config = dict(
    crop_scale_min=1,
    norm='layernorm',
    norm_position='pre',
    mlp_ratio=2,
    residual_init='none',
    momentum=0.95,
    max_steps=10400,
    final_lr_fraction=0.01,
)
Rows from block 3 of a small image classifier, named by matrix and row number. Rows with one number belong to one neuron. Each number is 128 + 24 x the weight over its row's rms, rounded and kept within 0 to 255. All counts start at 0. After the name is the row's rms in percent of the matrix's.
Before each neuron's rows are labels from the 100 images, of 14976, where the neuron reaches its largest size: "top examples" is what is common among them; "colour at peak" is the nearest of a few named colours to the mean colour under the peak. Only what is clearly more common there than usual is listed. The data: scattered letters and digits in many colours.
# gate: MLP gate (model.blocks.3.mlp.gate.weight, 768x384), inputs 154-230
# fc1: MLP up (model.blocks.3.mlp.fc1.weight, 768x384), inputs 154-230
# fc2: MLP down (model.blocks.3.mlp.fc2.weight, 384x768, transposed), outputs 154-230

top examples: purple
colour at peak: pink
gate.232 065 [154 106 131 127 120 118 131 140 138 109 135 168 132 125 123 124 141  91 129 106 157 137 143 121 111 144 129 176 121 130 139 164  93 123 135 172 116  90 173 124 110 121 123 132 140 112 150 153 127 121  96 141 132 145 125 115  98 171 156 131 115  97 138 138 123 149 140 112 137 125 122 124 111  95 126 135 113]
fc1.232 061 [ 90 154 140 148 136 147  78 140 136 116 111 107 112 149 158 116 107 152 121  99  95 110  98 156 129 114 146 104 147 120 101 154 177 122 104 115 120 173  70 214 141 121 151  84  95 106 128 127 104 155 112 152 120 116 155 144 105  93 113 111 113 124 100 113 115 140 122 131 114 118 133 152 173 152 145 156 140]
fc2.232 066 [116 141  81  96 129 111 137 115 135 166 160 117 152  93 134 123 173 131 128 119 133 104  94 110  77 126 155 159 133 125 124 133 100 135 168 146 111  95 131 118 112 167  97 166 154  97 171 112 121  95 109 131  93 113  79 135 132 106 143 130 125 132 134 134 120 117 130 150 140  95  73  60 129 103 134 131 131]

top examples: pink
colour at peak: black
gate.526 092 [131 146 141 123 135 153 148 151 140 111 111 118 124 138 115 145 151 110 129 165 160 127 106 102 155 156 131 109 135 120 152 142 116 109 152 136  84 125 149 158 118 159  92 154 139 159 122  84 124 154 155 129  77 134 147  78 116  96 136 124 103 139 109 131 133 110  99 137 100  52 150 132 141 151 116 134 108]
fc1.526 095 [156 121 127 157  87 129 106 119 114 158 118 130 132 119 144  88 118 148 149  76 124 121 138 143 143 132 138 143 131 153 136  98 125 151 134 154 177 132 100 106 156 136 127 104 147 103 173 147 153 118 137 155 149 139 103 154 117 151 113 102 141 157 156 140 137 138 170 133 122 163 124 150 136 124 140 110 151]
fc2.526 097 [145 150  96 134 154 139  87  83 139 126 106 100 146 139 124 120  88 158 171  98  99 162 119 112  94 155 115 138 118 156 138 136 113 146  98 113 124  91 149 170 124 118 115  99 147 116 135 112 128 143 144 126 134 149 124 131 119 140 127 137 149  92 110 123 132 127 109  97 123 116 139  89 148 146 122 141 156]

top examples: white; pink
colour at peak: black
gate.96 093 [ 92 172 168 137 138  97  89  96  96 144 114 107 135 109 127 172 127 142 127 144 147 157 107  96 147 108 138 114 139 144 129  78 132  73  77 123 167  77 123  97 103  95 174 144 157 105 141 135 128 120 137 126 143  99 113 100 162  93  81  95 174 136 147 138 126 107 151 148 105 120 144 110 165 136 174 148 115]
fc1.96 088 [101 109 146  76 149 133 109 145 152 123 136 134 121 105 163 144 127 140 101 134 150 126 146 114 173 114 127 120  90  98 130 111 143  99 116 150 154 113  93 138 124 152 137 141 109 142 119 107 125 176 144  76 146 130 143  96 146 142 117 114 147 135 137 136 134  88 125 125 152 107 157 115 117 141 160 178 101]
fc2.96 086 [134 130 132 134 124 108 110 124 141 108 206 159 137 140 114 100 155 162 168 104  82 143 129 142 133 150 146 100 143 142 167 110 111 129 114 140 132 148 154 127  90 111 147  97 116 129 136 185 144 111 114 110 120 146 136 156 125 146 139 109 161 110 170 112 148 113 134 123 112 126  96 156 128 140 163 108 107]

top examples: purple; blue; black
colour at peak: white
gate.301 084 [141 160 138 103 131 122 141 145 150 126 126  97 159  95 128 104 133 146 109 117 115 115 119 129 169 113 131 117 161 121 140  89  96 182 124 148 131 156  81 103  96 103  90 101 133 132  97 142 126  95 126  93 125 127 124 111 145 132 193 157  48 146 181 152 102 130 115 121 131  65 112 170 128 151 123 140  94]
fc1.301 087 [173 131 111 161 125  98 124 169 157  87  86 135 105 121 108 112 128  99 125 153 115  85 134 144 115 112 113  96 117 130 129 152 119 111  95 154 195 146 130 140  99 132 123 154 138 156 111 125 123  78  96 109 112 136 141 103 122  96 175 140 105 173 130 132 124 133 100 127 138 188 132 148 105 164 119 145 108]
fc2.301 077 [150 103 101 122 134 135 164 132 142  98 137 132 138 168 108 108  87 158 146 152  99 102 117 139  88 142 124 110 135  94 146 134 170 139 138 136 131 145 123 148 120 161 116 130 152 122 112 120 108 113 154 132  88 153 119 143 164 145 127 116  99 100 131 150  93 119  82  99 125  89 106 144 125 176 146 131 124]

top examples: purple
colour at peak: pink
gate.152 051 [112 103  82 108  90 149 126 141 105 145 166 108 155 119 101 160 135 170 127 101 136 106 131 132 155 113 111 153 129 128 103 113  88 127 144 127 130 114 112 147 125 151 127  87 102  87 104 120 143 170 111 124 134 117 145 147  88 191 182 105  98 117 115  75 126 133 159 152 130 117 136 141 142 103 177  99 137]
fc1.152 047 [153 135  63 132 118  98 140 115  97 106 132 137 156 142  99 171 129 115  90 116 150 143 142  85 164 161 102 153  97 127 150 110 103 113 141 137 137  90 143 162 134 110 135 103 129  85 168 107 156 141 126 136 102  97 161 126 103 157 190 143 108 155 126  93 135 124 127 114 105  91 148 136 109  94 129 113 127]
fc2.152 046 [155 105 139 146  84 123 100 165 120 108 146 123 119 151 111 109  90 144  73 110 118 112 125  72  70 139 135  85 111 131 145 166 133 136  99 112 117 148 155 104 131 128 167  88 137 135 117 141 170 144 118 148 128 158 114 108 135 135 161 110 112 142 118 107 122 104  84 126 124 131 133 137 133 177 103 153  99]

top examples: white; pink
colour at peak: black
gate.156 118 [129 148 132 159 147 115 177 138 151 160 141 161 107 124  96 153 129 144 107 169 128 119 142 135 104 115 146 129 116 128 158 141 155 171 107 171 102 128  98 139 130  89 124 163 154  64 115 103 146 136 143 122 138 114 134 119 119 105 182 142  92 127 109 103 144 159 110 120 111 124 129 140 134 150 134 140 123]
fc1.156 121 [104  91 152  92 105 166 113 132 107  88  83  99  98 111 167 133 152 156 151 112 122 135 144  75 124  98 126  98 155 138 115 116 128 120 105 125 122 152 125 137  87  91 137 143 126 114 106 153 100  84 148  85 123  91 161 146 133 116 140 138 123 139 165 187  89 136 126 171 133  78 125 142 106 162 129 100 163]
fc2.156 121 [141 123 122 140 146 123 132 159 148 141 165 168 162 139  90 154  93 157 136 117 149 123 108 158 114 143  90 155 152 127 112 116 103 137 129 106 134 144 133 111 122 100 108 108 154 122 118 117 126  87 131  94 207 112 145 132  99 102 115 102 106 127 139 134 141 100  99 129 149 104 124  76 151 140 154 122  79]

top examples: pink
colour at peak: black
gate.379 110 [105 162 117 141  97 128  93 156 103 127 106  77 152 128 164 148 142 111 117 123  99 108 134 133 164 136 130  95 141 110 141 131 104 147 171 132 127 156 109 149 151 132 129 143 117 168 133 149 136 143 147  78 131 102  97 132 157  96  94 105 105 127 124 153 119 118 124 159 166 141 127 151 118 126 144  74 160]
fc1.379 099 [124  98 167 110 132 112 175 142 118 167 152 167 103 150 133 119 140 115 128 182 142 142 121 129 110 131 154 131 138 131 101 110 113 138 111 120 100 113 124 163 159 112 144  90 176 131 134 135 136 118 109 140 120 115 175 113 103 153 157 128 126 142 139 129  99 140 121 103 125 144 129  82 157 157 113 156 121]
fc2.379 108 [ 89 124 103 126 147 107 129  86 150 128 143 124 166 128 141 102 112  82 147  97 129 163 137 121 158 115 115 183 127 118 169 122 113  94 153 144 122 145 140 167 148 132 111 157  92 155 172 133 130 122 151 106  92 124 129 163 165 101 143 146 142 173 105 130 141 141 167 111 146 113 105 115 173 108 131 164 117]

top examples: purple
colour at peak: white
gate.426 111 [161 161  95 149 124 140 177 169 153 136 123 103 105  78 108 134 127  80 145 124 125 167 133  72 159 148 132 137 112 146 105 146 122 127 141 142 107 150 127 179 123 134 155 121 153 168 132 118 150 124 158 141 137 159 163 122 126 152 137  79 103 171 139 118 135 137 127  94 128 124 138  94 135 153  93 136 151]
fc1.426 113 [171 139  82 133 137 134 154 117 159 117 115 106  85 127 119 121 101 132 112 115 130 124 111 102 117 116 147 137 138 130  65 125 104 131 110 178 144 139 129 178 145 151 129  90 108 145 129 148 115  89  96 132 143 148 128 122 147 128 136 114 135 137 180 146 108 138 125  91 126 132 130 104 154 122 135 170 130]
fc2.426 108 [150 140 125 104 147  91 130 106 145 117  92 114 109 122 113 133 176 177 159 152 148 126 122 135 177 133 150 124 104 149 104 109 174 123 144 116  96 100 130 102 140 108 161 106  68 122  81 134  92 163 127 146 143 131 105 122 149 109 149 148 158 154 105 149 123  76 108  96 125 143 111 212 114 128 157  94 116]

top examples: pink; orange
colour at peak: black
gate.262 096 [153 111 114 123 110 163  82 112 104 115 158 122 129 203  87 140 115 141 119 113 187 134 133 101 153 133 166 130 118 161 141 138 137 111 161 125 111 105 116 151 159 143 114 131 136 131 137 121 121  95  99  87 115 129 132 128 128 140 126 108 130 110  99 117 144 132  80 110 123 126 126 106 128 129 114  85 123]
fc1.262 098 [150 118 136 161 115 126 114  96  77 179 172  88 149 128 130  93 124  74 139 160 151 137 144 140 106 135  78 135 131 143 147 100 123 133 178 135 155 157 152  87 135 129  65 116 111 146 132 132 130 181 183  89 113 102 173 117  83 116 130 126 168 166 150 122 127 152 180 130 111 156  85 126 125 146 135 171 121]
fc2.262 090 [159 138 162 160 122 151 113 102 147 127 152 133 109 124 154 142 104 162 149 109 100  93 135 112 136 116 122 141 151  96  87  97 161 148 128 141 128 138 117 180 117 128 135 120 119 126 124 133 147 144 116 123  93 114 180 140 138  97 106 137 128 154 120 129 135 100 105 162 111 103 130 111 112 159 120 125 125]

top examples: pink
colour at peak: black
gate.452 120 [142 153 116 112 113 150 164 149 131 141 160 146 156 111 121 118 182 130 121 142  99  87  96 145 154 145 110  84 116 128 158 134 114 155  96 133 135 129  88 140 144 175  93 136 135 146 135 100 127 127 115 128 106 109 151 113 149 153 123 105  85 109 158 142 182 152  89 124 150 160 153 144 104 105 134 110 187]
fc1.452 112 [173 112 170 100 145 136  91 172 155 113  80 134 120 161 153 127 138 128 154 109 159 145 179 107 129 147 135  97 122 160 113 131 138 113 105 113 119 184 119 135 147 150 140  87 127 150 105 119 131 128  95 147 122 125 162 102  89 169 149 114  88 153  78 106 115 140 150 103 148 135 150 126 113 149 119 142 116]
fc2.452 118 [105 178 105 106  64 132 179 139 134  94 169 146 143 121 142  98  83 110 117 164 142 156 135 118 131 123 161 132 140 120 183 109 134 114 100 102 124 104 137 107 124 103 127 151 139  92 116 127 155 134 120 114 119 135 109 147 165 133 112 114 122 160 180  88 138 129 102 110 132 108 145 130 155  77  78 113 135]

top examples: pink
colour at peak: black
gate.417 077 [154 108 137 144 119  94 133 110 126 114 127 153 128 157 194 114 169 106 124  97 168 150 151 144  91 143 153 122 122 135 125  99 120 118  92 131 103 116  95 115 122 142 103 135 116 131 104 150 142  92 115 103 133 152 145 121 107 144 103 132 133 101 115 102 101 140 133 148 160 107 124 131 152 113 178  92  89]
fc1.417 079 [106 167 109  73 176 119 133  95 156 174  97 166 190 115 137 161 118 141 121 152 125 134  99 132 123 113  96 124 120 150 126 165 116 100  98 156 116 121 121 147 168 156 132 140 156  86 145 152 143 157 126  94 110 116 148 149 105 106 143 108 126 115  82 125 133 154 172 140 128 111 127 118 126 101 115 140 144]
fc2.417 074 [157 157 122 118  94 124 120 150 135 119 117 137  73 103 158 153 103 136 156 129  92 145 178  92 111 142  92 134 169 110 125 163 114 170 125 112 134 154 126 122  86 121 128 119 122 171  99  68 140 137  82 124 145 121 114 119 146 158 124 121 112 130  92 136 152  98 130 137 147  74 162 144 145 141 140 119 100]

top examples: white
colour at peak: brown
gate.241 068 [148 142 138 137 135 115 171 110  90 129  52 120 141 119 138 147 146 147 103  76 168 110 145 125 140  98 138 128 156 137 104 101 104 131 158 136 152  95 143 120 155 122 142 112 117 106 113 149 141 141 105 127 143 117  71 128 150 150 144 137 151 135 121 116 136 147 124 129 149 136 108 141 118 167 183  87  85]
fc1.241 062 [106 120  82 146 123 162 121 127 140 147 165  99 123 158 135 119 134 127 109 169 131 115 108 111 138 108 190 135  80 132 161 173 118 136 124 141 128 141  59 120 138 189 111 123 177  75 136 131 159 128 137 120 131 143 132 131 139 111 121  84 136 105 118 184 114 148  84 152 121 110 102 152 139 105 135 146 145]
fc2.241 063 [109 164 160 123 133 106  85 164  69 142 125 125 156 129  86 102 141 137 159 116 108  94 139 117 104 174 105  77 108 134 148 122 156 170 149 192 164 161 112 123 124 148 131 112 132 116 127 111 109 147 141 119 112 149 100 146 104 134 136 131 130 122 127 128  86 136 161 149 126 123 126 151 150 153 153 167 121]